From a checkpoint of a small spectrogram enhancement model.
Model: log mel input, arch unet, activation leaky_relu.
Training: adamw at rate 0.0018, 26100 steps.
Data: 39062 training examples, 42.8 epochs.
Rows from block 2 of a small spectrogram enhancement model, named by matrix and row number. Rows with one number belong to one channel. Each number is 50 + 12 x the weight over its row's rms, rounded and kept within 0 to 99. All counts start at 0. After the name is the row's rms in percent of the matrix's.
Before each channel's rows are labels from the 100 clips, of 14976, where the channel reaches its highest value: "top examples" is what is common among them. Only what is clearly more common there than usual is listed. The data: simulated sounds of rotating machines with and without faults. In brackets: how many of the 100, against the usual share in percent.
# convs1: first pointwise conv (model.enc.1.0.convs.1.weight, 128x128x1x1), inputs 0-63
# convs3: second pointwise conv (model.enc.1.0.convs.3.weight, 128x128x1x1, transposed), outputs 0-63

top examples: rattle (48 vs 14)
convs1.117 106:47 72 37 30 49 47 60 52 36 45 23 66 53 46 54 68 47 57 46 45 48 51 63 54 48 24 58 30 63 57 50 41 53 50 47 38 67 61 60 49 56 75 64 51 52 51 59 50 30 24 29 52 39 68 53 45 51 47 43 50 32 77 62 60
convs3.117 143:40 54 74 63 30 57 70 36 37 58 75 58 57 71 65 73 45 50 59 49 57 54 50 45 49 69 44 53 53 65 48 50 58 46 63 51 59 44 50 34 63 63 66 57 37 45 58 49 63 71 74 48 52 63 34 52 41 39 47 62 57 70 51 54

top examples: rattle (39 vs 14); piston engine (36 vs 12.8)
convs1.83 087:51 32 77 23 53 41 93 65 50 50 42 58 42 50 53 59 66 49 55 43 46 40 51 50 50 53 61 60 58 34 55 43 59 49 31 63 64 35 50 42 55 64 49 39 28 50 49 44 77 53 55 48 53 67 35 38 49 57 53 61 62 41 56 42
convs3.83 042:32 57 45 69 73 55 55 50 30 40 57 38 29 54 50 55 58 40 54 69 45 52 62 63 75 47 39 55 48 27 60 56 41 53 59 30 65 44 39 41 66 48 52 38 33 41 81 65 46 49 24 58 53 62 40 63 41 62 60 45 70 50 57 44

top examples: rattle (38 vs 14); compressor (30 vs 12.7)
convs1.124 103:48 63 46 63 34 48 68 47 45 63 42 61 44 36 64 69 53 29 38 49 48 57 69 48 49 32 76 27 29 57 56 58 52 55 46 32 63 40 67 63 59 64 70 48 59 44 58 45 39 21 43 55 43 51 64 50 49 51 34 52 40 68 56 47
convs3.124 104:35 67 50 40 37 52 54 32 38 41 72 62 49 52 50 53 34 39 53 38 60 57 56 56 57 65 40 60 55 55 56 48 33 39 58 39 52 45 62 47 69 60 78 69 46 57 50 62 55 66 71 44 60 42 59 53 48 57 57 47 61 68 60 50

top examples: reverberation (93 vs 35.2); text has "room" (93 vs 35.2); text has "reverberant" (93 vs 35.2); electric motor (32 vs 12.4)
convs1.93 084:71 48 49 60 40 54 42 71 47 66 46 48 43 41 69 44 46 26 52 81 60 32 68 46 35 36 57 30 55 44 38 68 47 53 52 33 46 52 56 76 52 57 60 58 58 54 53 43 48 46 56 49 38 37 59 35 54 55 51 60 33 55 43 43
convs3.93 101:60 38 30 41 54 48 45 52 36 53 33 44 51 57 47 41 29 36 57 60 46 38 63 56 60 54 45 50 36 25 63 62 37 14 56 49 56 35 64 53 48 62 76 45 56 31 61 67 41 48 39 44 46 37 55 67 52 60 47 41 52 48 46 49

top examples: reverberation (87 vs 35.2); text has "room" (87 vs 35.2); text has "reverberant" (87 vs 35.2); piston engine (34 vs 12.8)
convs1.67 094:57 62 39 28 38 49 52 44 45 32 39 61 52 77 51 54 56 71 53 28 52 35 49 57 51 46 58 48 32 64 58 47 52 51 66 46 50 43 55 37 61 44 60 52 54 69 51 43 35 45 51 38 48 59 48 54 52 36 66 59 48 56 65 55
convs3.67 117:43 63 70 57 58 28 63 68 47 50 64 63 73 65 43 71 41 46 62 42 43 62 66 63 35 59 58 34 48 76 48 59 68 53 25 69 38 56 41 57 51 54 49 69 57 47 61 34 53 52 57 47 38 39 48 61 51 48 53 45 67 51 62 36

top examples: turbine (32 vs 12.7); thin (high-pass) (29 vs 12.2)
convs1.77 098:52 61 39 46 41 74 54 48 36 62 64 54 67 49 48 54 45 43 55 57 64 46 50 54 50 46 64 28 73 63 41 49 57 53 69 46 60 35 55 41 49 81 56 60 41 58 20 59 39 61 43 56 36 72 37 46 54 47 75 62 55 48 37 64
convs3.77 111:48 58 51 56 64 48 70 41 50 54 75 70 64 45 38 66 70 61 60 30 49 60 74 41 64 59 50 40 34 63 69 49 59 63 36 49 29 54 48 49 68 56 63 60 54 59 70 54 64 48 71 56 53 52 20 53 52 71 56 65 57 30 58 57

top examples: rattle (52 vs 14); turbine (51 vs 12.7)
convs1.22 090:28 44 49 48 58 40 48 31 49 49 53 39 47 35 46 54 38 43 45 64 37 54 25 50 55 59 53 55 58 50 57 40 35 53 40 47 61 74 50 51 35 40 33 57 54 45 42 42 58 49 57 41 64 43 56 59 50 61 52 40 43 39 30 74
convs3.22 083:69 55 52 81 37 51 55 50 80 57 60 64 50 62 46 50 82 53 60 62 53 47 53 53 70 51 45 56 39 49 42 55 66 55 41 65 37 69 31 35 71 61 42 59 51 45 59 65 73 33 55 33 27 69 44 69 40 43 47 58 31 42 64 74

top examples: rattle (44 vs 14)
convs1.79 099:51 34 76 39 42 62 98 63 34 58 46 45 51 56 52 53 67 37 42 57 54 47 57 44 34 45 43 50 56 37 50 42 70 50 53 58 51 43 47 38 61 58 63 42 26 51 36 41 83 52 61 52 44 69 39 38 52 58 41 63 65 40 68 45
convs3.79 098:46 37 61 26 53 44 46 57 62 52 76 70 74 27 67 54 55 50 52 31 41 48 31 52 44 37 53 51 48 55 35 42 66 66 51 54 39 51 50 69 44 53 36 38 53 53 58 29 58 45 61 53 61 59 45 35 51 33 31 36 73 53 27 36

top examples: rattle (35 vs 14); compressor (32 vs 12.7)
convs1.96 105:52 69 41 39 51 40 62 50 42 42 29 66 53 46 49 68 48 62 46 51 44 50 57 41 44 29 57 23 58 55 50 49 53 51 48 37 60 59 58 53 56 74 64 50 55 55 57 47 28 27 22 50 43 65 53 41 50 46 46 51 33 81 58 59
convs3.96 132:64 47 28 36 62 52 30 66 67 41 26 45 41 28 38 34 54 51 44 50 46 47 53 57 50 33 56 41 52 31 50 55 43 52 49 53 49 53 50 65 41 38 36 40 64 57 45 56 41 30 23 55 49 34 69 55 60 60 52 39 42 32 50 43

top examples: rattle (49 vs 14)
convs1.54 101:53 39 51 44 40 68 47 23 67 54 48 44 52 41 53 47 47 47 28 41 56 39 24 37 55 53 57 38 38 59 54 37 24 52 53 45 56 68 33 46 24 30 29 65 56 43 75 57 52 33 44 44 45 54 60 60 53 29 46 43 56 64 38 52
convs3.54 102:68 48 34 58 40 65 38 47 61 52 46 55 37 56 31 47 50 50 55 71 49 60 58 26 65 39 51 46 38 34 51 61 45 38 52 27 54 53 59 26 44 63 76 52 43 45 63 65 53 39 46 36 45 51 35 57 53 38 49 58 19 42 59 83

top examples: reverberation (86 vs 35.2); text has "room" (86 vs 35.2); text has "reverberant" (86 vs 35.2); conveyor (50 vs 12.2)
convs1.119 078:54 63 38 55 60 49 50 54 45 63 53 53 55 52 57 69 78 27 58 72 51 27 47 52 63 55 91 59 57 70 49 42 55 48 43 42 44 26 42 40 57 56 57 49 58 62 36 53 43 34 49 45 45 54 46 56 51 46 49 54 61 55 61 61
convs3.119 094:64 28 42 18 55 69 48 51 65 47 53 45 56 31 59 33 77 41 58 41 48 44 33 51 53 37 69 46 49 43 58 46 54 84 80 49 51 67 36 68 46 51 35 42 50 46 52 38 56 42 42 48 49 78 56 45 35 54 44 28 53 55 58 36

top examples: reverberation (91 vs 35.2); text has "room" (91 vs 35.2); text has "reverberant" (91 vs 35.2)
convs1.102 099:61 47 40 68 26 40 65 53 51 61 61 42 44 35 58 60 60 30 47 63 48 39 46 50 50 60 57 45 72 61 54 51 47 50 41 19 54 51 54 75 56 62 67 61 60 38 37 47 44 46 51 52 34 55 32 54 54 46 64 63 33 52 40 51
convs3.102 091:20 59 52 19 41 54 49 59 47 50 63 49 49 11 62 41 72 52 44 31 42 53 58 51 66 51 61 41 41 48 59 29 47 83 43 53 39 47 44 64 46 40 59 48 62 53 60 41 41 49 52 62 56 58 35 59 71 59 42 37 68 30 49 44

top examples: reverberation (96 vs 35.2); text has "room" (96 vs 35.2); text has "reverberant" (96 vs 35.2)
convs1.97 112:68 40 46 73 32 36 54 67 63 65 51 36 42 31 57 55 63 29 50 74 58 44 53 40 36 49 39 49 55 60 50 72 48 47 28 27 49 56 47 70 58 57 63 55 65 37 53 26 44 44 61 48 33 43 23 36 49 51 48 73 43 50 47 44
convs3.97 092:36 49 58 31 31 53 49 58 58 63 50 52 53 09 55 47 79 54 52 31 50 58 33 43 61 40 67 39 50 54 31 26 53 82 48 63 37 47 51 67 39 39 51 51 60 54 43 29 53 36 60 60 54 64 41 46 73 35 38 37 53 51 38 51

top examples: reverberation (76 vs 35.2); text has "room" (76 vs 35.2); text has "reverberant" (76 vs 35.2); imbalance (44 vs 13.8)
convs1.121 089:53 54 44 58 50 41 59 56 54 68 50 58 43 59 56 59 75 28 54 54 46 38 46 43 56 50 72 38 40 61 48 44 49 56 27 06 65 58 69 58 55 59 74 61 60 51 60 36 32 33 46 42 47 46 49 41 54 52 53 62 30 68 62 53
convs3.121 100:46 62 48 71 38 35 69 39 39 50 56 48 52 71 53 53 18 52 38 45 55 58 50 75 45 60 38 64 57 49 46 56 47 21 51 60 45 41 61 37 71 46 62 64 57 64 47 56 55 55 62 63 42 28 58 55 32 42 62 71 63 79 76 48

top examples: rattle (57 vs 14)
convs1.50 116:52 33 48 35 49 49 42 48 57 51 45 47 49 51 49 52 56 49 68 48 60 49 51 52 52 60 44 39 55 54 92 47 18 51 52 54 68 57 44 53 18 40 47 57 54 66 75 47 56 34 31 38 51 41 50 53 45 21 63 42 54 50 48 54
convs3.50 098:44 44 45 25 47 24 28 49 36 60 55 40 43 36 49 53 29 64 43 36 49 51 44 67 33 45 45 47 58 46 55 42 45 52 28 31 52 35 57 77 47 31 62 68 58 80 43 44 42 67 55 70 57 41 66 41 45 52 49 57 68 46 50 39

top examples: rattle (56 vs 14)
convs1.70 093:56 33 77 40 59 58 70 55 37 55 47 46 55 45 39 55 64 37 59 55 62 36 60 51 54 59 53 63 63 27 41 49 58 52 51 45 64 50 57 57 52 73 69 47 21 43 45 49 83 48 65 52 44 75 42 46 50 52 49 57 68 41 56 55
convs3.70 084:44 52 31 52 54 59 51 38 47 38 29 29 45 69 38 39 44 40 50 77 68 54 75 60 41 49 50 51 50 39 67 58 33 30 52 27 68 48 48 55 61 48 56 56 64 52 53 70 36 63 30 49 47 48 67 56 45 71 64 59 43 44 62 54

top examples: reverberation (79 vs 35.2); text has "room" (79 vs 35.2); text has "reverberant" (79 vs 35.2); speed: fast (73 vs 33.2)
convs1.80 118:53 82 17 28 50 68 57 54 31 50 39 73 60 61 42 63 52 57 44 62 52 48 63 52 52 29 56 21 51 57 38 31 54 52 59 54 70 41 57 53 50 75 56 54 57 38 52 57 27 43 42 50 43 73 43 48 50 42 42 57 50 52 56 55
convs3.80 124:57 50 44 51 52 26 44 75 47 68 35 39 56 34 42 40 51 63 48 48 38 39 54 61 63 37 54 32 31 32 51 54 64 44 29 58 48 55 44 65 38 35 43 48 73 50 37 46 44 34 29 59 34 36 42 68 50 60 41 64 48 40 50 34